Rows from block 2 of the image encoder, named by matrix and row number. Each number is 128 + 24 x the weight over the matrix's rms, rounded and kept within 0 to 255. All counts start at 0.
# short0: shortcut pointwise conv, stride 2 (encoder.blocks.2.short.0.weight, 64x48x1x1), inputs 0-47
short0.0 [169 131 104 122 104 142 107 146 121 184 142 146 132 136 101 150 102  91 122 130 140 115 116  80 121 112 136 127 161  96 154 143 104 130 153 148  96 153 104 142  89 193 126 130 120 142 124 117]
short0.1 [140 110 174 141 133 158 136 135 161  98 146 114 134 119  93 104 142 122 159 114 116 100 104 160 126  99 119 124 116  85  97 146 155 168 139 159 139 130 131 155 132 102 140 161 129 125 152 131]
short0.2 [153 117 167 163 134 124 166 154 102 101 163 140 120 140 126  89 105  91 116  79 147 139  72  81 110 137  78 144 165 138 105 125 120 107 103 117  93 122 138  84 139 135 101 122 109 112 156 141]
short0.3 [137 122 123 114 118 156  83 146 113  93 127 157 164 124 111 116 124 154 147 111 107  86  93 178 153 106 117 192 137 129 115  99 164 123 146 161 114 117 103 141 109 131 106 112 157 128 109 123]
short0.4 [136 131 116  96 136 117 150 134 120 134 103  73  87 165 144  96 125 136 134 113 118 157 130  61 133  78 126 159 151 131  63 160 102 102 133 152 137 115 155 112 105 105 127 131 110 115 139 127]
short0.5 [141 107 132 119 124 145 128 117  80 108 106 131 157 138  83 142 122 138 125  79 125 191 103 143 149 105 108 119 144 103  93 144 152 100 124 114 165 120 133 144 130 135 154 136 121 113  87 136]
short0.6 [139 144  92 119 121 127 118 136 116 154 167 100 146 145 106 125  97 100 102 108 122 141 117 135 113 135 109 136 135 112 173 110 110  91 134 138 122 135 115  95 147 125 112 108 116 150 172 146]
short0.7 [103  93 154 157 134 133 124 134 128 115 169 139 105 112  96 115 129 169 148 142 116 105  89 115 134 124 142 107 119 109  90 122 131 155 135 126 103 107 128 116 107 107 143 138 107 128 141 128]
short0.8 [110 131  97 127 167 106 154 136 149 161 145 152 116 131  99 117 170 141 116 122 102 112 145 117 137 117 167 161 104 109 148 187 140  95 129 110 118 146 142 123 138 124 105 150 162  84 146 137]
short0.9 [110 112 121 156 144 142 141 168 151 135 138  99 115  94 108 107 125 137 145 143 136 102  85 111 114  73 109 117 118 100  93 139 134 135 139 125 138 112 118 123  95 109 115 138 100  94 136 126]
short0.10 [137  53 125  85 141 131 131 138 113 136 111 107 148 156 139 118  93 110 144 128 105 116 123 158 110  87 111 142 134 100 107 130 112  99 145 119 146  82  69  98  88 130 104 115  89  97 151 100]
short0.11 [141  62 155 138 124  98  95 125 125  99 111 113 101 133  95  94 104 119 114  97 122 106 158 135 120  87  74  86 143 109 143 135  80 130 140 118 143 141 170 122 137 123 119 107  83  98 152 113]
short0.12 [127  77 154 135 118 110 150 146 138 120 131  97 103  86 110 111 116 108 166 114 145  99 128 131 132 142 159  75 122 111  99 143 155 118 117 147  89 131 146 118 128 100 137 124 115 115 150 115]
short0.13 [130 115  92 145 104 157 105 107 145 168  80  80  92 147 136 157 130 153  98 112  88  61 158 104 101 136 150 129 123 156 118 119 124 163 136 123  95 114 126  56 128 130 120 138 110 114  79 106]
short0.14 [121 160 103 115 118 145 132 104  91 101 140 193 117 125 124 144 122 128 132 115 157 117 133 101 165 129 124 146 112 140 140 154 127  83 116 123 142 104 122 133 121  85 133 112 119 164 114 154]
short0.15 [129  74 156 139 136 103 127 136 104 112 101  79  81 110 162 122 117 151 152 142 172 159 114 166 135 172 106 130 145  91 100 115 124 157 108 109 108 107 128 146 141 126 172 128 114 121 120 109]
short0.16 [172 175 104  94  82 122 108 103  76 113 125 139 150 142 111  91 104 139 135  95 126 104  91 107 137  70 129  78 145 155 162 138 137 164 116 124 125  80  96 135 166 154 130 140 127 145 136 121]
short0.17 [ 96 141 120 142 121 117  98  96 142 105 138  74 115 113 116 114 149  76 142 100 128  72 171  96 105 122  97 124 124 125 160 100 111  78 126 130 137  87 128 128  75 134 137 105 120 123  86 117]
short0.18 [142  95 116 134 125 113 126 151 105 110  98 122 153 133  84  95  59 137 139 116 125  99 150  99 109 125 100  96 168  74 128 149 126 139  92 133 140 103 132 119 157  78 146 157  83  81 123  97]
short0.19 [124 164 154 117 131 146 130  95 131  98 137 150 132 163 131 131 138 131 113 108 138 116  90  92 111 125 129 170 104 134 113 111 154  80 135 110 105 133 134 154 104 133 134 124 134 119 123 131]
short0.20 [122 119  97 142 138 120 155 134 135 157 137 126 142  96 144 110 125 148 143 122 192 125 146 153 108 107 176 104 155 107 131 146 136 182 141 147 133 103 106  90 137 104 152 117 141 145 119 120]
short0.21 [139  96 112 107 151 127 100 129 115  90 171  63 158  97 164 140 119 162 123 120  96 108 108 112 151 110 124  98 179 114 123 100 134 125 126 146 123 134 110 104 138 125 160 138 127 131 138 117]
short0.22 [141 118 191 105 113 110 116 108 118  99 113 135  92 108 127 143 140  89 150 126 139 134 135 112 114 109 115 145 126 130 118 121 119  83 147 129 101 129 172 139 116 136 106 108 140 124  97 139]
short0.23 [147 144 132  77 115 111 103 127  82 116 118 109 143 152 133 153 131 102 113 101 149 127 110  93 134 158 118 150 153 123 109 134 133 169 128 125 148 120  89 101 120 137 138 122 123 141 113 166]
short0.24 [109 133 132 133 121 130 127 164 145 143 149 109 129 116 105 149 126 153 132 132 137  75 135 121 114 110 141  61 110 108 123 184 116 155 114 143 134 104 106 127 154 104 153 131 155 111 134 119]
short0.25 [109 120 161 128 135 130 158 128 161 129 103 149 136 162 164  94 137 191 158  79  99 108 129 135 109 119  92 123 149 143 136 145 157 120 146 126 122 136 116 153  95 133 145 192 166 106 124 179]
short0.26 [110 111 128 112 121 132 128 119 146 138 135 181 141 169 123 160 124 138 122  96 172 138  94  50 144 113 140 140 100 157 123 132 166 124 105 106 146  97 112 145 112 164 114 147 100 172  93 110]
short0.27 [134 118  96 110 138  99 143 145 124 121 111 144 153 176 150 162 136 143  94  98 101  92 105 149 135 105 145 140 139 104 177 141 145  93 126 112  98 119  78  99 109  82 125 106 118 128 100 141]
short0.28 [146  93  99 141 109 177 152 159 162 136 152  95 126 112  98 122 116 131 165 100 107 153 128 105 102 100 138  84 138 122 127 129 102 166  68 124 108 135 126 132 111  82 113 171 152 123 139 138]
short0.29 [127 100 136 148 126 143 118 162 135 108 151 122 108 130 113 101 121 121 163 139 145 102  95 123 135 159 131 115 128  96  66 138 131 176 149 141 134 141 113 146 108 106 128 132 102 130 141 114]
short0.30 [113 124 101 142 108 143 117 137 149  92 160 112 160  93 106 148 147  92 112 141 161  95 171 154 143 104 102 119 129 100 123 139 164 153  71 111 153 146 144  73 120 130 161  89 118 114 121 140]
short0.31 [152 120  80 159 101 116 129 125 142 124 161 138 125  99 124 187  91 116 154  95 124 137  78  85 111 138 128 114 149 145 134 146  98 151 137 143 105 128 110 100  94 129 123 113 143 126 148 111]
short0.32 [155  79 122 118  95 124  98 161 122 168 141 129 139 106  82  98 115  95 161 101 156 118 181  97 150 103 130 123 127  72 106 122 177  99 129 149 123 110 108 110 124 109 137 121  99  87 144 155]
short0.33 [130 121  89  84  85 110 123 108 112 109  94 137 141 206 119 101 109 106 123 107 113 129 157 105 124 113 119  87 118 128 163 151 119 105 147 138 111 152 127 125 142 131 103 138 138 107 102 126]
short0.34 [129 134  88 126 100 157 140 139 137 148 162 124 122  85 129 163  96 144 120  91  79 134 102 157 140 136  87 116 101 116 170 170 146 106 116 119  85 166  93 126 158  90 129 122 148 131 109 154]
short0.35 [130 173 106 136 123 126  83 109 140 116 129 125 179 115 154 144 145  96 147 126 110 186 106  94 120 157  97 120 123 145 155 119 105  88 135 132 108  82 103 109 152 140 142 118 145 158 131 159]
short0.36 [132 155 111 118 103 130 119 149  86 124 125 194 151  87 112 123 115 126 136 108  95  91 125 125 152 111  91 132 138 123 119 160 140 113 137 113  97 121  90 128 152 103 109  94 154 121 120 142]
short0.37 [134 152 197 127 110 124 126 130 104 140  88 120 138 159 182 135 110 119 136 157  81 123 140  88 137 108 101 145 148 111 106  91 165 105 112 116 151  98 117  95 104 156 151 116 163 132 163 119]
short0.38 [ 88 161 107 114 137 173 150 150 136  87 161  81 160 108  88 132 148 125  91 106 175 120 129 121 109 107 101 123 119 120 115 144 138 142 143 131 117  88 147  97 111 149 183 168 115 130 142 133]
short0.39 [126 153 104 111 154 141 149 133 131 118 137 168 137 167 127 141 132 126  96 104 140 117 146 173 171  82 149 100  89  79 129 164 159 107 130 115 153 110 106 112 121  56 138 136 126  93 113 130]
short0.40 [158 134 105 112 138 122 158 113  92 132 113 134 151 125 151 156 104  66 141 140 110 145 102 100  66 114 133 144 125 104 158 146 129 105 134 131 145 117 131  96 123 134 132 117 108 142  88 130]
short0.41 [120 147 119  96 115 139 141  96 144 142 127  82 144 125 163 168 147 188 134 144 138 136 118 114  94  97 132  74 121 133 146 133 140 161 102 120  95 138 183 105 127 112 146 123 105 137  95 140]
short0.42 [149 127 124  94 135 113 151  95 129 147 127  83  99 114 143 119  81 114 107 111 101 158 139 104  84  87 103 104 118 146 149 131 133  87 146 126 159  86 145 106 108  86 129 156 140 137 116 127]
short0.43 [123 148 119 120 109  75 102 144 144 119  96 147 109  95  95 145 111 115 121 101 100 116  95  96 116 124 144 106 124 123 136 153 119 172 118 131  86 123 133 130 157  52 106 137 125 147 101 143]
short0.44 [112  61 128 130 123  86 111 125 129 161 152 146 123 151 132 104 188  98 113 162 104 118 169 101  88 136 161 108 116 123 143 144 110 105 125 138 148 110 162 150 165 120  89 159 110  88 117 104]
short0.45 [175 114  72  96 140 134  94 127 101  90 163 151 140  84 160  84 142 106 120  93  92 140 139 113 108 128 101  96 117 159 140 112 115 153 176 126 139 140 170 141 106 152 141 113 120 112 133 121]
short0.46 [161 140 171 140 133 141  90 146 120 158 133 150 185 169 106 121 133 116 124 115 107 139 176 167 105 109 110 114 149  87 135 171 100  97 144  95 141 121 157 116 156 123 118 114 162 122 145 132]
short0.47 [ 86 135  98 103 156 129 105 160 123 132 162 164 119 144 142 113 131 128 113 127 116 149 172 153 153 110  88  79 119  86 130 111 120 102 111 119 151 106 121 110 165 132 168 138 150 117  95 147]
short0.48 [103 132 117  97 124 143 132 108 134 126 133  78 168 120  89 173 114 121 132 121 126 114  96 121 127 159 112 151 116 126 130 155  64 115 172 116 133 112 135 132  98 163 129 117 117 118 146 124]
short0.49 [109 159 151 136  90 121  89 111 117  93 101 147 141 141 111 109 136 142 174 109 108 139 102 110 105 156  80  90 106 129 107 101 157 108  79  93 149  95 136 112 114  82 109 125 108 111  87  65]
short0.50 [120 147  86 104 180 167 163 135 108 139 130 151  99 140 151 108 120 116 106 134  88 167 126 163 111 142 122 136 109 156 106 161 128  81 136 117 138  95 145  97 146 155 136 111 163 107 122 120]
short0.51 [110 143 117 150 153 123 129 145 132 117 160 120 141  73 134  99 162 114 180 126 143 107 103 143 153 106 117 124 143 120 127 171 153 148 145 149 128 105  99 164  99 154 140 119 119 149 113 129]
short0.52 [ 80  93 115 122  95 172 119 149  95 123  92 120 128 105 151 126 172  78 165 132  79 137 122 146 130 125 130 122 130 128 123 106 143  76 114 159 135 101 159 125 160  93 142 131 118  80  99 134]
short0.53 [115 112 106 130 126 106 126 145 114 148  96 145 121 140  93 115 114 124 137 153 113 140 160 153  65 125 154 129 149 100 131 141 110 103  97 147 117 124 133 123 174 140  78 174  96 126  95 111]
short0.54 [ 95 192 132 120 132 144 130  69 114 174 110 149 118 140 134 104 158 116 143 141 137 174 126 135 127 142 111 101 137 123 156  95 162 151 136 104 142 144 131 162 144  71 157 134  91 161 126 183]
short0.55 [155 109 150 121 115 104 114 153 113 104 110 107 140 100 110 139 147 200 100 154 137 101 106 115 143 140 134 100 117 122 109 160 127 165  78 128 124 135  75 146 115 114 132 118 120 109 122 102]
short0.56 [130 154 157 166 133  94 102 127 132 107 104 145 146 115  84 119 122  92 121 130 118 124  87 177 148 163 112 136 177 105 100 131 177 139 142 157  86 152 105 127 133  94 145 113 119 129 125  81]
short0.57 [119 121 126 112 103 128 132 157 162  86 149 101 153 102 112  99 114  96 124 125 143 112 107 116 137 131 139 132 143  99 140 160 134 187 129 106 112 142 143 112 122 151 150 128 102 156 119  86]
short0.58 [124 141 149 151 135 135 142 135 186 108 120 121 100 122 133 125 111 139  96 135 134 110 115 140  78  83 109 133 137 103 115 157 132 165 125  94 124 100 108 135  95  58 119 177 160 135 130 101]
short0.59 [ 91 136 141 160 119 137 132 139 141 159 142 114 122 172 137 147 123 160 179 131 160 149 148 159 124 120 133 148 123 122 124 134 164 165 162 156 121 153 120 182 141 102 137 166 130  98 144  76]
short0.60 [ 75 144 106 133 117 100 123 114 127 150 129 191 157  96 139 108  80 151 134 131 167 121 131 113 148  90 128 145 142 163 129 134 127 160  92 117 132 130 123 103 134 116 127  70 116 127 120 153]
short0.61 [113 101 124 123 115 141 118 127 115 109 166 130 118 102 162 149 123  88 152 109 111 141 106 142 133  85  92 128 144  66 136 103  93  89 137 106  98 136 112 121 129 139 149 167 120 114 187 136]
short0.62 [133 122 125 114 150  98  99 130 149 117 138 148 143 105  64 152 132  94 118  56 150 107 119 138 109 105 138 152  89 127 166 114 116  86 100 127 123 108 145 108 148  84 138 124  92 129 117 105]
short0.63 [119 120 114 118 121 129 147 155 162 140 128 152 129  94 164 122 109 109 128 154 107  91 124 130  57 126 158 102 163 105 133 130 123 172 150 153 126 141 156 166 150  97 116 148 110 179 148 203]